config.toml
model = "masked spectrogram model"
train_examples = 78125
hop_length = 160
method = "simmim"
norm = "layernorm"
fused_qkv = true
bias = "all"
qk_norm = false
drop_path = 0.1
conv_stem = false
positions = "learned"
lr = 0.00074
beta1 = 0.95
grad_clip = 1.0
Rows from block 8 of a small masked spectrogram model, named by matrix and row number. Rows with one number belong to one neuron. Each number is 128 + 32 x the weight over its row's rms, rounded and kept within 0 to 255. All counts start at 0. Numbers have three digits each.
After each neuron's rows are labels from the 100 clips, of 14976, where the neuron reaches its largest size: "top examples" is what is common among them. Only what is clearly more common there than usual is listed. The data: struck, bounced, scraped and rolled objects made by modal synthesis. In brackets: how many of the 100.
# gate: MLP gate (model.blocks.8.mlp.gate.weight, 672x256), inputs 0-127
# fc1: MLP up (model.blocks.8.mlp.fc1.weight, 672x256), inputs 0-127
# fc2: MLP down (model.blocks.8.mlp.fc2.weight, 256x672, transposed), outputs 0-127

gate.114:128128122131128128163166174094158067128123178132156205144124128117128108075128153128133182138127080186091105155150128166128176160051108128055128086125128099128121097128186182116156174199142153084125126176128128180165136167111122115156099135189113255182085113154091182165106111112128157106058128102128138198117089128128149140149114128128128178152099128113146113128077103128107128184128
fc1.114:150128077128135121090128089128128077145106148128153079103128201128117190128166125173099096078199108128093183138128101128106080128086122141128128187128163149126128151128128178155115110136101128175096133114153128166106068105133128077124123110150145144060090158128141128126147127128126133074076144183185057149088085128125128128157148178173141174128132143081047091128128099097093171124081
fc2.114:090204209128144067149128157128128079084128127119170128142176167128168080128171128128154155128128127142095100131137128128147165128127128094128115096141128128128128120142128187090120140128128128076128164093042128128201128160128094121101057128107094202103062128154162136110128139110128128130138128061136139128177128152128128141124110014128088128169128083153175154136149143120128128160188
top examples: one hit (51)

gate.366:128128141128143128131156141079078098128128128128128116086187128070169128139128128128128128057163124216133128167128128183098184165070128165185145162082128074179128163128128128068119142107128128128101128111122128093128071128128128110128119138128128175088128151133099179140128100158086132093136128199143081130114131169128155128168096144135075128132049128128128128128139128127082110149164
fc1.366:128102111128128159066117182123127128118128165179126128128101145157196115051059185171107128142151128098158141128159149176160128128169128081100088128118128170128075091166128140100124119181096068090102128163128132128128128142156128131139166122135128064104125089123128176128128118128122142176128134146104073163128091128093107088076179063206125128141128097093106143136105139151128128128128
fc2.366:110091174082128105213128186128127072095128134128070241128089082136128128128114138157128128113128158135085093128107110195127132146140128128182128138129148182076128166152113102144128128130074128153158087102142174128127169198184134131124104128128190121130130102177121183137128183128132114093128110128150116118133089128142124159114128116107116147119128144164128094131067143128221192078071
top examples: clamped rod (58)

gate.381:186084128096142098128175161128106076181109164171128162050100120050128128135136121138092098128176085104100128142128131082163128126124193182065168143102213128112128130112128076128128147128064129105142128128170049104105140071167128099138107057153128103211215128128132128141128128129129128068106128114101080115130072134128164141179128143141154128174108132219107085159184128142124107128108
fc1.381:091081122106128141128086079136128085128099171096085128128121156095169128135128113196169128140093091077100093173145128128080126156121162128168128152128128089079128145166128152128139163178088187079141127128218197145158168152106144173128119142128111128096016120128074080156167128128128083128165128128057175111115130128128113113128185128148128156159117128148076128128128201089114128092128
fc2.381:128171128128128121055128128128128238150066128161237128154128069163128128128167128169135063128128146194128128128128128128134128128128146128073171128128128128128238128128020128128169115077106077049083128128128250128102122108138128128128208128128128185197149128160128209128128128128128085128128128128092097128084167128113095128083106128128128128128128128128120218201128060128128155128128
top examples: clamped rod (76)

gate.522:128178128128185150198090128128124073071132128090151192154128128099094164068144224128128128128128152093114161095128067096128124128160093128128178155151128101128155126128083106128128149208128161180104128128052128128128144128112171128162128101128107175146117128128056032128128128111133179101128183069128128007104128128059135066094093128128128122152119096128128128108128165064132168128128
fc1.522:143097144189128144122146128128128085138174115132100128143168074128127135158178173105128170128128134128158100063185128115173101128128128128128185128093128128128192161199128116166128128142078100170084128128113105186120128128063107128175128137160136190128056135222128128133078122108145162120130128128128128128128130121194166128128077168101159048128189040128128089080102106128075128128200
fc2.522:143080112080104100128175175109128099104137107145087140109121138104199120128123128040160149158128170138128074146158128179104122156106128119097092088141110128105130190128149157120120090149128063128107128133135079140154150118128109083127155128164128058206115105088166196090159161146125075128131128124149138128171138054128128178209128125043148133092123175123128107128128101085144135128140
top examples: steel-like damping (78); size: small (71)

gate.214:085118065092095128128145128131128128111162145128174175138136128157128091114128125128196126107150147086153128104145174167137197090038128075128094179103128089168236128177163128128128128128128128100096128176129147097128128128144150066137143085069164089128141128144128168075128176184087128128170128128158159069128154145128128180128151128128135166163087161092084168128128136128150128082131
fc1.214:128134171122137101098128073117164192119167109128179154128096164128062094191128115187145148113100130065134137128162128101109193128129105142128071128150128114128141107103095128119184128094076128127128139193040192067113132131128128051085134097077085203142126077128128128090112126087138185208214125157132138083114153109120088140092136128128128164128090163085128128136113106113128178128128
fc2.214:120128128187128128121143130150119128108141076087106119128177089064092107059128128128128100109128128097155128128097159104132128144128136084099094121141128118128108131128154063122128188092100129130101175069177128176128115151128130157143128147135128128174064082160128101142128100111141138174145128088112128132128100128128128137108136255179153128171122129160128128128133103129128113136128
top examples: steel-like damping (62); shape: string (45)

gate.351:166139095150182137128128092154092133088128109128128128111148172118144128128221131123128131105098107188128182176128058128128173128128086174103191150167128103174164128128128128086158196135128070169128098105128128105093123128125115050109044121184128128070090121128128192200110076109108164142128128128112106078080128072167055055178162105083123124081139079128139128127075118108128210128074
fc1.351:128075128106145074131137128165072156097120134128101177112165144136128084128128128129139138071104077128135112077080120120101128128109135128150092128101071109128150116128135074182150128058128086101076053128079128140139128086128102130132105099203091169128128128128078124167170128112127153141136128077183137117132179145200152137125128128128106146128064166128091177109111172169128105151091
fc2.351:091134164132135168128222143142129128147124119182182124074137179128128141183128112128152148139075128130163131097157173122122171128128071154087125145134160125106091175172070085073138110128159123093128028128123154128103147121147101100109142109126074070050202140101101147125128103134128157175153139096133110128160132172180116071135123085051122177128152122094110079128114183100128137189218
top examples: clamped rod (72)

gate.628:161159128051173128128130128099183117039128194128128128145128139128172157101149123169094128106160168128048128173207106165121136087128128128109128095124163066222160111128179116052119182184128086115116085128094160128111128151176159113128146077128128158128128126106052166092119085128128128128152132138128128102128126084128173128149128182114128128128150048128122194132085128128086164138128
fc1.628:188084169159118118113149128153128116089126128037128142109150165171111177100161152105128113174128093126157083128076104166156105088128158142154138135111148128113144060128128187158116128128118183103128131120155102182148114104162052092113128102079158147084128097133142092092000142052152145114128140061128128160118116094169086128107091128207128116129121193129117113155128078198129145128153
fc2.628:128135184101177122108101128097144104081167173151096092162079107128128096015095113130128128166162128117054132128125128152123144144099130193180170105128128108153142183106169128129098160134159128166128128094080156128119145128114146128122137127120107167128056149128128189092151092195121189103128147142128128114137084106128185128179122152128145074119160096163128210184125128128128113089128
top examples: reverberation (94); text has "room" (94); text has "reverberant" (94); mains hum (35)

gate.485:128165059128117082128079083124118128053178071102095114176095118128122055122098213102106199128128154117095198128128099158157079177111090130133103128128093167119199128151128128128125140088183161128128120113110128128120106128154198102128128187149112113128158071080195075202133111128128128128172087204120128060109100068128128203160092128146182091081128116166107102128128133128104110059086
fc1.485:121162178114080128107162128099146090164128128108094145198128153173128128128108187128146061136102088219145099164090128128128097146190086165095128152110132128171139156159191151128081111128128131131200174099128113089128128073126128082128083149148091128123128118213128103128082177128128160128148128128128194129129149111127136090128174084128128103128145055173128187149073160099132176165153
fc2.485:189145109128194161177147121128135169128184128143158128178084098128123128096148174128161154129103098128128128094128128078128156148128070157069171128128128128128108143165128145128089128164128128098159188122128180063111115105105063135128128128155092149094128206145137205090144076114128107082129078070137154150206081128154128140171107074128104089144128120170106110128134119127111128128093
top examples: small (64); repeated hits (47)

gate.268:179113106098079128128161128078154148109133128128239128190118128195128156110128128145172156128095128169089149128121152193128066128139145166108128128146128105128172114115128128167160132144153142094171102138081181128128079128128122111097128091163132053089128134145128121092177152128128106089168086128117098203151128161128096128128122111169091120078128128128119126135072128146075128106128
fc1.268:111145064136064185137169128139180128171146117168128134158098128171128141194163156128128128161074096128143121072164118128099092156089167167103110149104141074130177179165073108128153074139128105209112128124128100128171135128084074128128121101128128134128202091179065128128088112146131131128161163128146086101167128149034152149128097149154167128128128128128128167114042159135132084112093
fc2.268:133128209124100113126128151128128137126090151128128168099123128042202154128086128128128128128099104128153103161105090128128128111180128128128143130193097125100173144136132119093121099156109128128054049165154187109139128192183053198133099157128062087164111126178128122128162078138109124119102165031128151128146180073089084094191117128128128106134122132129120112128128128109128128150136
top examples: repeated hits (72)

gate.274:128210128117089098128128097128214128096128128128150190128100127072128128128147128128086128128113149168115154128128064128128078128128108177080128077128128149128149139079091101098101074128104091213128083160075180151128128083128189128181103128128179128128108200214128128128132189128155128128104167112100128128128130128114180095147128128128193128146128036159145080128107128162128161110180
fc1.274:176100128088099057128170111128101155110128128124183128134144101023222114182128135087128175078170128128128149126196106127143128128137061128104117128127154079143128103128128126142128126128067128099021128198128087128128128128128128085097128146174154128194128128128128170170075131128128165107128128154082128056148123128128129123184156088128183128128176113128109144080105075112128128099155
fc2.274:128109076149145155165128126160137115128105116129117123134212128126104088128215109132204096128133147128136128172171120085128149142078076128079142106128128130076128177144155128149195128128165128127128150103119087128191151141128132078107128163130128088189134128128139136132128148128164128136188095128145128128128195128128080075131128067115140128126106128128117058046128128128117128043091
top examples: steel-like damping (63); text has "noise" (48)

gate.162:095108107140147086128065128171154161102128065130118106094133128096126128142104119104086212111159128125123089128169079100081152161041096153128128128226188128128137112188155155063055098137103128097117112128146088155128160143110187146117107128128167128178055117186128128138147122160128129123144141128073124110128099166206104109128119128128164112106128092130054123130125128105139066165128
fc1.162:106128198176128090128128128135140134128141073102100128196164151128140093128134145131087170164128179147198098150161153159151113128143122118090089163149123086092128070128157155174128128116128107128128128128074128101104172132098162131128164128162173047119173101060112103126152165128210102096153191210128107119117128121064073206145169093128128180076128128076112109144153159145128124128122
fc2.162:128128190128122128197128145128182194067128128128187128173128162128128128128040210206128154128128128128095128047137128113128128128045150128118121128128128128154135087128098120128128220128137128128104139128101197128128083072128088109071196128128128215128128128128128128134124111128128128096128161128147128159118162100121195128128128236142128128118128128141128128167105000128128128177128
top examples: repeated hits (43)

gate.136:150128099112181169103088164132167089113128128112158109170113144151089175165128130131069130097107077055128146132068139120122145098171095128101162094159091128089113115095117128089128066187132162174128190128150128136081153207109139136128116128128128164082096128208113119128128080144203110170128193058075138128099084167157140128068082103138128154128076167108101121045057075151089128124164
fc1.136:128128078179129128128128169158153148152089059066087124139128148164128153110104128153163128128107128054128146128128079105119128128081108074074151128128153070128128128108109133123128087133092156128173111128128165128147143149129128128128103135071128100157108125219137073128177128157128097157188126128128126116128163118203128139104161175128159128091163128121128094135177076147083113128099
fc2.136:115098142118147128153119218128176076081076129090084128143123145119070128170060073141040111128125155179128082162118131103138111137126167130173128107108119128071103161141145147118134168093081128151128085153162108128128128088197105163101128118128128135042128057095171166105128161087123177128099134189128108160128141179114140128133098138128118164135131115089095128099142162128092100171108
top examples: small (72); bouncing (63)

gate.456:118128128072065150133178149128166061118128128116131094128101154128128185128206128128128139128133085128128116190128128145128096171102091162143128064123133072147128142212174081128128148131128055123128099163181128186102129084128148128142128116173128128066128162161128164160128082160170141128073128128104110100195103080167106076200168130073128128156158040128127128179128083140160222128128
fc1.456:128128104128088098135128128053154128199099128128077128147074164152128084172150146130181163162108143128160150128051170183108128128149183108116128128100128128176131159118163090050154101128098153128128146128182128152128199128146166094128128128173083169164100101185158128131181136141162154128167136128125062128160087128137147130128128162138150095169143151173052209112125128158153128128113
fc2.456:103128128128218133152128128132046141153106124097152111077158137128111109140128114133128128128105145135113110128076126090168128128120128177128079204136126170112088119128108152148131128128073158123172180128107128134121116171127147138128092114128135128181123150085128136128112139128068134128128128161128128126082128176089144118083133146172146130163128168092137087080133146130128087128179
top examples: clamped rod (34)

gate.183:128147167111147086128076148127128104100179174154109128088055156128131128128170128107128167125154152067056128166128128145170147181178159128213128115079128106210128150097128144128174080082172076086128188128128118116128097128140128128071070131136128118091128133159094172141128152128128104128091128172188168103128078159068104120128101128097150059101161128146108130128151076128103178094128
fc1.183:121128168140139113168135157128090106109083128095123174150128092107128164119128128141097185075119105128223128137105142158089128128128141128141154107128056180128094128061128128141119102053128183128112117059161128128171128172181117128115128095076128162128134156166118059179146099100128128122112095128081183141128154033215138123093180178128063154106161128136193150057128119157153128128191
fc2.183:091128145172113157153169128128128082128085128085114210128172104053247099128179129128136122128135128128092086165119102128136180137179128128133139090092128178128148128138128128121072166177128128128031124128179185172175099128162076142128128085115102154128155127128122096134128108080128128137090128049075102083128124128043148135186128128124206088137128199057103095128156156130128099161185
top examples: reverberation (99); text has "room" (99); text has "reverberant" (99); action: bouncing (48)

gate.524:136141128072167079177140100128112168117128100091097085126102099128128097094168114200190163131168171113159151096166169162165158136089128138110146113115128116162079131128084128151107102146128128154078104128128077128140093089059172096101087156118121128165134128082110095163068146117103148174153100077104123095100106147147102162107128128072128102116184116128143156125066144071151128128085
fc1.524:084098193108128138043100166121128128089087128151156168095097180128149128132128102128172157128151088148125089034128128128128128158173088128171128084115068082166128195128128150142181100128147169128128125128128087116097094128138158040107109162141209094175116093128112126105156049146151128128078128159133147114052124167078128039128138128130134099128073162128107128128135128162128128199081
fc2.524:128109121128103200085108133128128128173096135160128128128124138171113153125058140141115133128128128065172080082113097062182128128113149069145156128167010128137143117148128158132083128166083131128163171118086131102128108114145128128128102137090137160136080128142122128128113042128128116225128182062131128143076133163128134119076128170128128125109140128111122128134152128128128128186082
top examples: steel-like damping (53); text has "noise" (52)

gate.246:109125128150158208128128069128157091148145149144218187188143068130157168086091128159128161128100171128113128100165102160042076093128128128090128128128128128174142128128104153154135128139104149190105091150137133153109128094128173128128161100128160128128147128174128054105096149081108138181154128104156157114091131128045098077128128101067101128095132101083170128151133147146128070050189
fc1.246:148128068128100106134159134175113108151183154162110198128128128175128159128099137103128134031153128209128100159177128106128196160128128104088117128154153167168123086104128128087100084102128086078206089128128187108099150142174128128121157173195093158108128079124128128128092091128114128166148128111128101133124109089238151158163143128117063128128081109085094128124103128103128176181071
fc2.246:122128123141120140118182061102164077128128197180137148171128130121114128018093128185108098160191145158054171106150146172127121160093153177147103150160128083128137122156165139128114166182128105137148145128128168103157128128113135143142137084124089175144130107161065137082157128164128128102133128128100116168104128112128171130053107144124134208078133125079146173128059088091083128099128
top examples: steel-like damping (68); action: bouncing (46)

gate.561:101113119093099078174111077077167154128135178184166152087097101128110128087128128112128128180086142128133128120202121161088204102108164128124128128154164078148107100128144153116101108099127128150128091151128139176066120128127128096077128149153108169066129140091128080180097128105137158167128148128081131138128131098128105138128128094120128128116161128089103199166128083141074161074200
fc1.561:128128145128125120081150126180147110170109153104130153098167101071156163128091093070136093165129128124130183084117142128116136130140104128210128088148085159118099228099128143166110163170128152174150195123163128159130067128129116112119163160128128122108095137128122113211207084104139124174168128128128128160073118128126131110117068114145128128128080128149132090108128115091149128128141
fc2.561:128115128123109120118108127128129119128090128128095135131128109120128128140063128135117121151128135082128128125095129133135128137128128128179167107182034128098143154128128128113088128148128128146114142121128138128128090128208128154116116153113128128143097111139163125128128000128135128199090157112128104100049181128128128121128126109145150128121108142128128155122155128142131135135128
top examples: one hit (90)

gate.589:136128128128104092128084128134161128155157128150111128050073143128128152128184084131111089128128128128140161067156128103111121145128133130061128128194128167128123128135109195114128128078092128125113096128182131194120151128136128044114072128128128128157020155221128128061128098140107092133141147206153128079136128172181092082124128128128097072109199128168111114093119128173150230128154
fc1.589:114113096089193156139082128178128089080047128157071072066128128137128101128094132063084100148128114173167128128128043167128128169081083128146134158189189163185170128128161128128128159128128124128128115113118128178146215128128128178133104128112128021139097128128128128151167065128128128128128084128128120137128091113099126194128128133137183096128076190128128128033071156165126126198066
fc2.589:104042146109137148093163118145086153114071107128128121157168103122174134128117128128128114068128089207177057128128170117115128099128188115128165128158093128113130105091152117128133155130079128071133138128120151209128128128128106153128201137181187128217128169128125094154125166102128126194070097090162133128128128075167123158197128159128128168136117094100132075120103147128128128113127
top examples: steel-like damping (70); action: scraping (53)

gate.123:128220131074183144196161128116128083074128180168146132078128128074128128128141097153092083128092126174128128160128065122084176124094108097128128145142121128128182128159111128083168183147187128171053091128106128079156086120128077118136176068129128126128085178158128128110095087106144147128148130175128104086094131111103128088206155128056127098131128073128115171128103128062128128128094
fc1.123:128191098093083189150153186083074128128189128128128143115128128128117183128128128162168148139128148083098164101073152171105115136049102128088128126172063155128128128128160165128149057100128128141183179128160128112134110128150106128083149128128165128101073147082177128162118166120128074167128160069135128093153106160136128074125128153123128128113111194085143128163128167128145128128128
fc2.123:128128158128138121130128124092123132110175116133194086152097128094186123112065149119086119128161128113128128128092128134112084136095142128128101146159195116128186163139125128079116142160153128123118118112088152147128128128103102095128255087128128041112183128045102128102142153132137184103119130145090108131151165060128128116107141132093099147106163128136170151176128149128147124149139
top examples: clamped rod (34)

gate.571:201128128074128142128094125128128083091128189171128053128128146103128065149171128122184128091188153168065120128199128170100128104084128121128128152128151128197128136154060100086146128177071064109172072166128135128075102128073094163128128092128038125128128185128106162095123143191128128117128108128056128128130128083129128098128126206176128128068128108137172128128185128127104156146140
fc1.571:205149099128123188178139128172128128128090184147071067128184106128128151176128085128100082104077128111128157128095118128156137128088185093137121085128176128128159183096073167128100073128051155107108162101129128140188070102137125128073128128108157210071128100170165201158128136128128128094139174128181128128128142143125128110096128128109114099046126084128132154128111168056193128128132
fc2.571:170128123117128152128128128114150144128127109166128045109147128099128144128113136157128109166120111125104094084128105086144128187128107160128166136162128109112093134122153156128128084103058082127128158128113106120128128140181105118129088128128099147186172156128135128048130013128140111174143141128128126080105225048191128081094136135142128058128128067113202128128182119128128132128130
top examples: one hit (62)

gate.92:128113128087128128128091128109111069128064173128145128058128128174153148128084128135128117188124158128037183128128068128138128122100128128128128067137072128163128081172111128111128101150122062116145128116115148128128067135080127144169128088128128128154092113128130149097128089141145128197128155128128128124128148126159129128157119177128109128101089087127128149086145166062108125159185
fc1.92:128115128128147135128128142093128128115128106153128128128128101128128155195176099148192104182120113062079085086063069177153116128136185148102111128048177128183057141137128103174098124128177183087122083160128128093128163189173162112151142182121137093124144128093102134156093128128088111065173155128155172128128116145166144162140128128108128128137120121128173149128175128190128128080128
fc2.92:144182128127119074149108197115153128123128128150145128173128092156128100171146096128128154171128173098128163085128099128092133184128195127116114128128093145128191110112152149176145103110135128128128160120128027119158109128088128128128128198103128127185169128104187136147097112178128153166095146140085148109128080183128128098077145155134112137163173128188141194149131166156157146163108
top examples: one hit (57)

gate.333:128142128128128128165157128116166095128110167102147202063126146128131128128196128128162156128128127128127069143128163117101160128128079203109128171196128128123105128147150144075128104094135128105095122117128128133161128154128128072128140126221098146128073128120128128128089191174155144128074135141063052128182160128183128078128169095117144208093150128128122116123095128128154166066128
fc1.333:103128077105122112128087128076128128128143128128083215097128128101090116181082128063098206098128128128112179107137088088128128157185113071172157171100184090128096103144123104177148181112079104128154101128128100206158128128102128185128090252128184161128118132106091165128199068121132104138176128128068134128128121112083128167128155128177128128129126153186084087128075125125128128162148
fc2.333:096128107197129144196138098166109153177128081110125128081128115128158108180176087142128072072092126134109130195107106128112082128171151128052106128076128128157128160080107185128128128111168148082082113096153124159190166110101128153128098128107128130128128112111128120106126139150092178147083074075128128173225109158069105132217128140054167084120143094172152128128192137157130172173112
top examples: one hit (49)

gate.236:128137096133128157202145151128160064152151201102111128092131031128233128085085128109131085022128151164162137145132128143128128128144128091128128106115165169179084108128128111064170081147153147121141173128069049192088086108081162174178117128110182128128081128205133128084129128128127125095155139128137138128119128128181102128156063167119107087115128102089128128135196099128106170193128
fc1.236:092128204129162065080101128085113128128156073202152128166101135128092046162177128111162099128129193128103128137084099152099143149128094154128128137162128133128128128092128128122186120138152077106081219128128140136128163164128209128050058187155084180128128128128140116164098128125104128095128128174073128108110128084173190150128194070148120096128151117128128075099173106128130153128055
fc2.236:128141128154096128075135096140033160206126113124106128211139087126126126138237141121170096130142139082127128114080128126169192128186107128165089128132170155114119088128129128174144121135180165115101149128128113092128132204167128128128128175103125116209149128128128087119128128154144113128128128105128128101101167174093107045205128061083111111148104181104119128121128147118128128090125
top examples: small (100); repeated hits (60)

gate.60:130213083128092142204101202163150128078149185128109059132166128106128063124175138141085144128134156128129107096190085128111180124128117082081128128124128095145128102153151128052143130128128128147144179128128089165064148086127110082197073173128153094051128127187109128140098119128132133109135092128165128090021128128195151090128122128172128109087128133090073092125128156102086093148129
fc1.60:116150092128137128056128109158187088121128106147181102113175087104128150128020130097128130128203211169086074105102078106128100156144128128128150157128175096117091128104078052134163182128128103087066185168128114128173111128123168096137173100128128187093102128128099097096122063076144128167095087128169160133128139128128152120128128158097128102090093183128203154132105128128147165072186
fc2.60:136128128128176114070120138126128072110163140128128128162177068147107118138074128115150128128194106126140146128072128118062112127144038153128128193128128109131128122085161128224116128085179115111216176128089128128099092102128200118075126149102146205197113146008139100146146073133137128158128139128128221159123107128128169129104128131128107155128128136128128128190114124112161128136102
top examples: steel-like damping (65); shape: string (37)

gate.146:128137170128128097144100178178162111106150124166141127183143128128110112128131080109128128128116128140127156128077050168080063130128108097147116067139093118154066172106128116083154120128106100164112167122025071128124128098194170130104128116128199126128166128170114186128088128128106110151031090208127128101128128128127169128093144128138139128179173128128213128128149128188128117079126
fc1.146:090128109128128101092110100103128202083156128151108128133128149078128128128105226156158183128105161128105138116138128132074159099128113107128163128104128108128141128165128099116089113128128041128128128128147122091180133109190120058099128128154128165087158038128197015115128094128128171128130107077128143128176128169128147177109128062108128063128112144128128128130128134112147167164115
fc2.146:118086128119141127109160145158114160110128128142145139128131148104198128160123160128134142078142120128128131102177093146101163123169041060112128173128184128155134128128114119030162152186132128174134128128044068091119133173130078126128101104138128129004128117128128128128128162128138095092118129128128081109144131142171128146179118147105139100155061024128145128070186169075141128205153
top examples: string (65); steel-like damping (55)

gate.361:095192128118210164154090172152113140191199155113129102128128128128091121128128142175081094083158092194128082164159112128105093136128110153139128111133140128135128128128162153128189128115128108140100142087128128193187195132069090122128191152122128128085148128115122164076176166112093171128171111127105128127120144127110102118065158154128128155128113128128128190128162118116157138109128
fc1.361:128097164178152135102075128119129074128160098098081128068128128128093169164104118128146128134131116158207140128089155103169123128154128114122129083141135093128063095108168125113139070138067153128102178153128128188185158092087156070139186141095133128151160125084122183139176097137109142136108128109170128128111113108116118118128113184128128088150101116137170128149128185128128128134121
fc2.361:128193131128078094128128137128161196138128128128190155128160128160128115128091128157087110160093128078128128128202077128085181128128175142183168132121100095128128177093128149094128133128128158130128150072060055026184093128235128186150127223128128197128137100128128128128137048157128122173083161100128131095145146161111121128128108155086130128128128128138109152128124147128143108128119
top examples: repeated hits (51)

gate.94:156166145136108064128144152083202128093160128198116104103128161087187169128207128128092178141128072167176159186156128128135097128084128089089128115161187090135128110123063134128128142128128141128126080175099167100142156116060125128086085139138119167128128088122128156162227128145152177128146151128132100165216065142107129171128085127050128167087128157124090105105077093128142118137161
fc1.94:128144128128128098162060114164077088128144130045148108184128110086110128149038127109147200128080096130084128144164223104128161156123112153118128088164145046092115098156103146128067202115152201147148128129128118156128149100119089128124141128082171185137119128128044128175128147105128122126128079161124128128106145103128128128186172186128128128120128191167107128158169128138119156132147
fc2.94:091128131134133071128183124148128162128128061080185190128149129128110099140204080122188082132128077166128145188128128117128128103128089128076085128075120128189132094162128128102191142128128075102128128089144120128125162128098187106128144125128128066094128128142133038125128225128143149114190104129078202128166059150128145144128128128128113128128128128166128108128126128128124113128185
top examples: one hit (64)

gate.223:083128110088162128093126128121171183128131101151157128128128128104128128150177145151164148128128133168080116202146119174128128128104099141147184176128128159128137206195087110128057186128095128128220069142077097087126091128124128080084160128128120128128153113114128089067128135128177166161128100128133077136123123157128152128122128085095128050057071102060134151206105116128151124206038
fc1.223:128177134106212128154155151129082128128128139073103189135090060101104146095122128136128141128126128128128083116128100128128128142128128168134128126113128128128097096128079100139104200141143128100192128166200161128128127133172163128145194128153090128070060157060128186128078132201187126142146160116084195128094054165100112157065128069213174128161128141183098179104101177136131128128128
fc2.223:128140058128179155186103099140129075151128129128169113099128128172079128158182113128124066128113128144089120097128127159128163128141119134129171129128143112121147128130105205128128103128124111089161115103094170110135128128174093122128077128156059141126128173145136128083125113105114129095140128151128165074094102157128128128170082128128192128128211128224140186147127153129133155128150
top examples: string (78)

gate.197:148151128109128136139077201130128092126135115128070176160166128113128152100128097103128172128128143160158128168128128221185128128071128183114128090128080201114128128128128211020106157163134114123128128128091101128096128128128128128172172174128147128128093172147128128034094128091128128140115127191128133125126072073128124095086133128147128128128127162128091127129128162064120184128091
fc1.197:128142047128143162182161078149106128147152148108128123162068128095128128128097153128061122139111116128169128128140165162116092128128164128122072163140072099128109128128128114128154144141111186160128088079134136099147041111128115097073141137128140083112108141128093123174085128128133128133221188174170126128151128128199180135127154101165168173131128128184077128183119165110152098145115
fc2.197:120099070218146165128065156141101214131123135111128128062128125039128122128128100097060151151093128134128128097128128085195173096128178157128130129170087118088076128137133132127116116062128148118128087089148172097128176085128136128114091107202157066088135043112094135083118129090092128158128154174128128130148128128207102128110116128128128105128128110119128148171132066157103143172124
top examples: small (74); repeated hits (51)

gate.431:128047111115037149140090127119137124128198128128193155128125128128128201085128128128176166068127128189111089158094187098152175141128095086128137134150128096128154139128187151143159137132195115097158092143165058106158105159128139210183145107128128093180128144173113074107128128086127092189128130053128128105076128127170114071128112086125128195079177041084095216128128128128192128162062
fc1.431:128030128098128128128166128128128108151103168128128089128157132128128128182075128068151128128164180128102148128128161139128081128153189139128170127128143084128177102128128152128144132120210128044128128128066128122104080182128076157129128182193128128128128173128179128164128087104085128127128128134126080098120141045178102154123135137128165084128116080105067128169128128128151086156081
fc2.431:128146128128128119048223130111180111171121088152204158167132142125194126097153216080128114131118145065117110062128091137128165150158110179132152128129138128133180172128167084141123128183121101166116161128082188128102093087161153074082156129138105167135098088133128185112123130076114039140113103124120116080118192153120145149147128087173088148157134177131121132128117080109074116108238
top examples: repeated hits (72)

gate.664:128071166119144128128098051128132141130092191131128090126128204175111115128128170128128112153146128181172128128069130142147191104080135168123150128128169128088128141112110222157128111142160125128166128095119154202121128087070081128128128113089087163164128128128148128128156131095128133111145128186146128107093134133088120186196128166180161091128206128068128177069175138110159159125151
fc1.664:107120128094133202128112099214210088159103195128175128191154128128093077117119128128168142168128113128150141176099126128135084128128128076128128166097131077133147128066106128128174109128100070128128076111128233128101114094088203140087135154090159128128122128074210107128103177128140128154171128128128198053128128185128179128139058105168123128128118085128143119128164128128128160141128
fc2.664:156158149096096136072128124095156128168128115149145128110128121150093130118127128185156128125185175128099128175128128128128128135093189136202153149136108115128222128086128169191103128116086158169100128125129055110152120110196148056128125159139128161117146128117137128157142128144131128095150152158187138128128185027128092192077142170135124118114128171085097124139128128128098128085128
top examples: small (65)

gate.657:089128132119010154104141060083128186116054128166128128128128239140128154128126110144164128122129128128153066115152128121128128133128094090168128124128065162128134128249183091075128093128095128120143080092089067040188128163128128043128128112128186020128128128128128128120128128085120128106087128128210134128128128128133118128148128128090074129161128128097128090094142136132128169128128
fc1.657:152120100108128128128106128119077128188148128159122128124128128139128101152255102103128128106138080110063115160128128128131172128128128128110127128128128105166113125128126128128084154139054128153128132070128199052125113080188118069157088097144128128078059095128155108102143158110082130123164164128128078158203181162128149128128102128098121077108128128128077145190113157115079169102060
fc2.657:093128087114035068102154089129128131153140128102081128128073128128106129128118229146161193177128179066103128136111092128091137128127168163168128128128099150128137146114179051128128128181100101155119128109135185242124128162098120174159128128145184083197182104128072131123130111128107128126132160101122128132214200039128098128061160141186128134128128150086170128177108102128141128081124
top examples: string (77); small (61)